Weights of a small class-conditioned spectrogram diffusion model: trained on chords played on synthesised instruments.
Rows from expert 34 of block 2, named by matrix and row number. Rows with one number belong to one neuron. Each number is 128 + 24 x the weight over its row's rms, rounded and kept within 0 to 255. All counts start at 0. Numbers have three digits each. After the name is the row's rms in percent of the matrix's.
# up: expert up (model.blocks.2.mlp.up, 64x32x128), inputs 0-127
# down: expert down (model.blocks.2.mlp.down, 64x128x32, transposed), outputs 0-127
up.3 109:152106159104115114135159132114131168139120126100090142128137133125144084150163145129137110159172150157111130134116123131132092109147153068148086113163069132133136098163123144112175127140130156111166106101118152183116110128121178091125156137112154123099126128136116112133147148118066159138099112151069130122113149134117095189159144129110118122114160142125096142129141140161118132111126
up.4 086:123133103140137142103162136140098154183105107137128101098143089133116116127112060138110170128131068084129132100117137119167145116098099111139128123099121096087096121135091121127112118126132102171144063094102127135161131141116113118114138116119112090164122111134123173155138154120174093129125160150128122122110126091132178112116122155089109116144096100120107146168118152122135109117151
up.5 121:138160134108157089160112134110093104092185132102135093105164110101125103142104139099188132127097113144102113160127092137159170135151120112086116115147092093148193120128135132108099145124138112138119142138104108149121119103121111092120100132106094134136140119105167144123127105091127138112087129122133153112169167157152137127115129139145141093116122102188145129122132141099084106170123
up.6 088:179154153165146131128122099133107143110130082168101137138136112081149074145100123161136140141107137150119086104139116140119111149141159125107146156131138153136118137117074095133098106133122131119137124120107134149160092156090153167138114179121138148142105158171136109109147166128133156150109171084095121140105154161156144098177110131111176101112090141114101145121111089121131124127124
up.7 103:180104140131137132144135146121106106122119104161110131143116143140135123114081140127135118132154154143119103095136147108155122092149120133130103169094086074126088128077112165116098153119130106117199127088129140175150149111116145121156131107124159088111090136149110167119145135120138116163127140131110106140106086149160100130094123152156089105111136099106156177114124162103107119122170
up.8 096:131092137150109116107115135131117125134112141139173118135112163108118130107098110162126164150110116123099148123111141120129163171114142085143122067119113137146098140131120082096175084131154153140141165152152149148124135123099126146098131130119131118141106158086080122187159154145112082086104139153126157170107149170148134165141099111132118137079135101160106138157144130114128109126166
up.9 104:141079103152118125135150112112132124130124165103103149110111114146094140096102125126096155149099154112123120141127154110115106120129104130111116097105104102089104122101118152109132104135163123119169160125144104125152162094079136087090122143132149079110132167144054076134121110156098120117132141147162084139128129166175123174092135134126107131144157085126106168109139141137119153137128
up.10 120:138095098158133155080165124158144177183110115135143131162129111134094123086125106164084162145160139077140152080142146113092130127097147104202143139087122119096096140138100145115136113131128125149158094108136124116163153123129166131139165115127160109137121106145128138149131133144142109161125130135112119134094119077105128115111110107117134146118127119095082164157120139141134125097156
up.11 104:141139150146092177097159142160140122098124124140154155123122091106140079150151162114115156161094100162123138128133100172112108126153133121129126148085167136135121109136109144106076111082156129101120130134134121129120138112093138108153116148116194162120116114164133111129168112135148170100114142139161157167100139146141098130159112110083161117123146129106149108092163098155115121102095
up.12 085:130122119114124153098136109148131133142124123190144113149103112101129144102139157133145149143097101118120100133105145102162240124105137122108162127127098123174105078130101103124107145096105128119133137161116099128125118168141169138114146098123094137126155125166136147133129151121145082190126114137139149115110141160170107124145118134155155116100115133156132136100132146107106146107175
up.13 114:139112148133179121135137104156125142130114089178177118175105121111160101188113136166142152096116100091099115109140138143109137102103143110151116124126157137088097139136111088139122133121152186114115122143137111146128147072125153143169132116108113146119110143105114160154146110162135107115095160123148131144132107178135111118139081145094119110091094090122137109082137115128121119101158
up.14 077:114126135139119120119125111129142165058161105125113117131092096106103099144143139149119120150128131150112166138182147155134087106136135126156136148130156072117130132176088152094137133124128144118134107124109147142116101136073130123135083118151113154065112127164150102108113152124099163120101183104120118179109147091105140143136122087108181104143101126108107132130126125104117094121125
up.15 090:163109138151153114122070172125097125140113123125110158137109117169116122174085103109132150101082122119120130099135104126126188130131163144161116133132131121093114120123122133148087124128138126117129110131141135120137133013143156140106136105141154132170134157147133115134143145160182114108131110119091109124122127123100128207119112125145129136151132148129098135131114145099137117117161
up.16 086:150141140111145158134127118160141163132142136108136133115086098070090075160140129159126177173140121134116130119151110180151082128147118095141093166121122069105139096171090179123097137099133109113114107114104134150146123117071166099129134130126145125111125153140162128116112103105139165140106128108120134151144159127149129169164127116112122095142099104098121114099130137144125136157117
up.17 121:144102133146144121120119128144131160108123105122132170152092169133129108154112173144124114129099168126135082108123115134091127128148164177173149160122125163115116107119126100121109116160135145099100144103138136160169136124116180173166149150135161156119100133166114085135139156164111137153167127083128095145105123135129120158145119102137152151129118163090112126125108061136126166113099
up.18 097:144109105167175084146140112126113166159077080103151128139091112115118101190112136133111111102145085105097075136111122110128112143101180113173116129123126108112139112136125113125099144172155105127128097120127123158109102120111138135133159153126160132122091135146148147144136117152103149169082086087139112147144135119145097154123092103144125131143130134131101112121103160151147137104176
up.19 084:158112132089120137117130085162100122129164117137101115150124118106126116117112125118174153148124148126109124114170141149132144131131146118091125089122186146111083136147113109129118099084118164120145125177118121154141116112101135128115139083114094126106151123065140138178168111119151093111160143165132132138129123137144160097163122150076122152053112108160109144157138131099128112154132
up.20 093:117111096105129132115154141136127134176142131126142089127133103102082090129125067148128176120101094076119157098148140147158154135110115088161158118117109103097113104138085132127143103154111117173136093112118117129153131120091152125120160132106106113129125116155134181134126153120168095161112166139162098119110143082118169130141137149116116119146108123133089167149117179124122104120158
up.21 131:165130157159106150133124169118099154109119134180082135144098114122130113175106146160117142119120141134157094115083110089145132155136201143110128142142141114123112128108105163103097143151099144076124128121145149132097146123115107136120152121134164154153169138162162086125139111150132133168131143103093138133101106153108098116143094161123121137100138169135129170177151095111157132115133
up.22 116:140159148139087132124156081142155144102135106163143167147103114121127097176199174162126109178159161156147124136148135134093111150136160094156156164145121143121126126123125125121146156122129148106122127130140117125113112145107164157174129155105140153108092152135099122118137126118098178164120139074163107155115151108105151134178159102119145133124120151111133135112138100153152106112106
up.23 091:120125142138116098112123174103132126135087102117193157124128146082142167128118124143108145124101098141127124138076132123148149129140132092131125107112087152134155160127143079083132137150127102123092132136136146141117120145108109149134135170117142134138071165143158124163160103177144113106083099080135154156105153158154113184117091090138144126140130143134140148104107156134123097098148
up.24 086:136145102134130123120152097113127115180140134155139148148113101133122150164182150148135165102178120127124125152134114094133099142171131080132183111135114132125162107130165116154180132106142104164105127121162086096078131123140168146163167119119122176165157118148127148149086131142085115154132134142153122115148187127139143139142155134110128090130132139143114121130175135124136103109108
up.25 088:118138126087108140120116158142099169115138137112134126100110115148152123133146133090163104143099108162125126157070136151175217144121121124117145142166100107172117063139120118145088166121118124128106102128119144134130112127116166125120133118137124098062151123140153126118128116113133119132147081132131156125094115107167117178119166125139133155121112108126134093109118157109076130104124
up.26 105:142143115152139063150124148123085116117107143139125132128091166098084109128124153129139146189116128131138114117137136129120147156117171083159137143171081101134118103146120127113131142132150090142146123114168104106135122127111183149111125125103155095110147145139128132140104141104108107187107153100092122137105135119131125167167143089127179132107128109127102105136177176130128085094139
up.27 092:139157118143123098135097150132120100127139125156097124115133136103103101113100111108141155166100123143094136098179118135123124169122155101129135129174148148161145148154107111155109126125119128135140113125116123118138068081126145148094104119090117130134153153131133138118144179123170120140147157116073142125111155125108148186185124126138188126142094148148080142146152122112159064124134
down.3 113:126142138131134156146126089123118128131159126136153099159138121131094147091124088088162129098119118121138132164125142120161084125116081121083183169091145124127122184068155115147120163120111101144151161160127116122147163107131115133108100146127124084155106118111084140097129097101160139103121108119164087154155180136145170147117149140141141146135112116140148130104153154109139117162119
down.4 090:159136166131123076168121139093105120071110120100100118136106104114145148135107149098145081124145159126153079181108090160127175121138161150121144144142122136142160171106158127158117157113140109081109134150165109162113090129082137141156098104108107133106107165151121136116164107145104167114130109101139099117126115108146154156126119097110155122099124123115136130143135106090131119156121
down.5 114:098102105124092154101132118155187131171131120140157159153144152145106135110130125199133132124120125118126136080137158088131128133107142129181152127115174126092065125145107139092150117154114177144134132079113146112144157128151140156142155133121130152119113095152118127136089116154123110162176138108130142128092102139118111142148125101152132164145137147097098099139112134169143111088134
down.6 090:113155130110143168119136116150139146098113135176089141123108114108102113154128160157120149151100099120157122157141114128153118136134061133129083119106152107163100119083092123125114153146117089147125127127118145142114107146085106127094154110127112103121119171127143105084156127118134145152136155121124174123114110145153129087165106127125094116073121081124158117106148054123162141138153
down.7 100:147137096124144182142129111156101141157144136143142091145135153102188099083121135090163069094116163128121145137112112092105091131133082147078137149099072130139079162132163125149138140153098131087136139148095144119118138124115127116122139116163157117153120092136119160147142117135168141111102079110122127098128098099143110117111126135128132146122121158155154143109131157131094136144099
down.8 098:128113097098126170139147102128133130101124175140109109125170145137166101158149143083201123137188135136115122138163122106135091096099076159107109136113101112144104150106154145142136139142080162165129120110114129116129120122128111144097117078088110139166150095127121141108112140137157150110113143134092140122153132093137118119131138105147162138135109106162131123094193102130106132121103
down.9 105:166139134149122124108141147105124123165155163118162113166111155096173082136122146121123127140105139177096158121127106119081048113115125119084088114146105149178121150114139115132165115117087145120126117163165158141155098139118141084128140129138139142150134097126117135146136149106114120130140116131087127103093139083115105131132144105092102104138110129156154134104101134134064129160135
down.10 114:126096097146126190086136106148167166162128125105141131144142148144102137083143118175093135146139142115150148101138142102099101120098154124178150118114121141121089112131121130121128100138132184104122113099130148113156157123164145136142173124169163156113134102134126102131077144160125109143129102127115120157107111121117130115105117090127148142129123144087071146148092147150138127067162
down.11 101:094134115120141130168123113136110133138136093145118076159146130135107156125113091128150108115144158128145132153150141068169122097125087161084122135137111125111115141137114085138175132143079115173122129096088144116099117119163150163116135122114052094140147126112138155104090135105128120141124133113084099143132133105125128140135153101137130105129132122141107171126132169071127167144170
down.12 094:130164126144172165107183130134119111156134161173113119136068085108174128126162098123112138135138104129113119118103118114095115157118115121094122122112105127150154070123124159122096125131138112169122148173103128108095125107099094110110120136120090103110131117134145151151150102094146131098116129130143143159140108124138149120126158177124118153091121087186157129138118127119058126149148
down.13 102:089129101161151129122129123124150150137134106125148123143138080124142143138122135105140148113118098107116136148128146143119099103134100141081154099107112116134084111183133095155138112091135139162133135159079142114077130119138109141100095164102106113121094131119075113145165076105134127060121141159140136144163125130148127115103142147098078129089104126136151107089167154157116137129166
down.14 084:137162133121124150162122100115112140165106100107128122095163136120120104130143153138123131147111124109071124117105139077155107113139069135074108116128095124141132106115087144098125138151133106143121103141083147133128112147125096064092147118074076107136145159126166097105143098136143137134106138131105155132119089128143130121134141115155104162143142099118120171084084134125136175158128
down.15 095:105176142118139155132106120108128148120138102120142153148084092158099136125129109136138136156174121117117167121137109129148102138126103091077064113107102107115132082132098188158120122116161156131117115107151124126099128100078092116119125136097088096145127140161116133142095080146142117081124147121117147114132076103118143154124091145137105156130141095140140115131106105145153163142088
down.16 096:112151092135150151160123117126138145145094113128124102143142084086122128129125123096138130126125100121117120157118101119125021119137088102069127121125086138138122012144115113147131135116145121154135112113090124135086120114118077115113135135169123123155151100125118133116144114123122165091117155140133151137136134124134141123110125163103102159106136116163147124125147122129110128135116
down.17 111:119131125134135120101111118119152149111110127109137152134075161152087162113127167159099117157123129146182100151124131139123140107101171191178124140133158134119114104106107142123107140122120149109096157107147107139176124127135106144152138141171155125123117134135110106074115104158115124153188119097161132145105097124132120130138093086126136123125114143088139088143119093139188175130157
down.18 095:079113097114160088153120096116131153111122093079102142112179106122140135105167155113147103126142133101114092160135139102144101079095068130144116101118082128129135116160121083127141123141077152132137138106071148133121107137136109117104127072142133116133116060131141129117142106139143123108075128151151128085145136102117100121105113137113131144110150161097104142117132116145127132147137
down.19 088:133165132175126142121105150165150086117156068140142120120131116122160121120107118156118102119096099101128130142103131089151139120165144064104152107127134113142113117180135119123164092110151106122164102166116179119131139130135115102110113122126157132135109125158099108157152139099121116119084075139121110120097136184076140131100125137130091142120150177095123163141097146119120117141148
down.20 095:132167170127122082160100151088119124086139137110145096138160129092136132151101176091156101124107139120116110166113094129120141134171114156069112145152102127126169157124169111122153144121123084147110167146114132163104154134123098100138099121101118150155145132092129101124176106105114156128129139112128116115128134126128140130110159137113119126102106125169189120114167096107096132168131
down.21 110:121167114137131163125097129134148147099097140174087133083089074085132147121146141119146120098129139149162136155103107125192119135155125128099140104127111093164094091156118139150113142124092109099129139104130144078062163113119093133096152136136127118137177145144121098114139145115114149134107136166138154111116117158109113112127122149096119136091149147113131118155162135109095143114171
down.22 128:099141148122110136136163121106161131099139095123123105122158146152130141114180159156102133180143153154144153128116130151132098113141120113177119132130159120139134215098168191120142152117151118082134118116156086120142155141135134131141117107130130163107127132110117131115108118121114125137114127122114157136184103127115156125145134093120127094140158124080131124120135104145193067142103
down.23 096:117168124148125080132121144123122125158147090120162138104123106127120150105158140132107105091092109096147145149090131098158157158161100100110154119125143148165158161132117073086164149135127070118133149177112163107091137127098104082124142184126160107117090131126136105141183115141117120107104099136156139108111131146117123124123132135119116123117141124113149135125123180140111106158173
down.24 087:089136130112075120125138115137183134112130146059137100114202140117159163110142150136139123121073130125123148125154128137130159130125107133136120106118169142160124202084161161168129105130123105119099141101133133112132158114095096124119109144144149143137154124135099087133165147164118121099138139155164119102165135134117107113075148147142115091117136148108133113135169135127140113129127
down.25 095:097116078121143148119139100111136134131163108152147143119106132153118143090171106151161124082174125130151138144116156095128124125137108141124162136137111081108151111169172116105159118138132177172121150129133153108064125128113079143111115106143100156071139117160132113157090088137116136112125121130142144132146127136140138111112136064143183165110101101112104114109146120125109119106112
down.26 103:100125115126131123168115092127136108121116133137101139154146125101088160133138091122144127162121133086151117174147158103132154125137110103094120112129107102115137130147096134132200119094118078147126139163106090057142120128157109146104143109108105148144175139123121089130124129074128116143159148116188125132117143130112158124119159125124135177117136126165136142144163120108070118164142
down.27 096:099141124146111133130111091145162136138142094105138121178183121112108107124139122154113135168091110114120131127152127078143153118132102081080093103103106133135117165126091138151176116142108087166134128133077119138116136125147112098079116145085081113156126112117131082096131123084142125103122141143123143131116155103109172121135150157122104115099124158148133137134141139144125100180171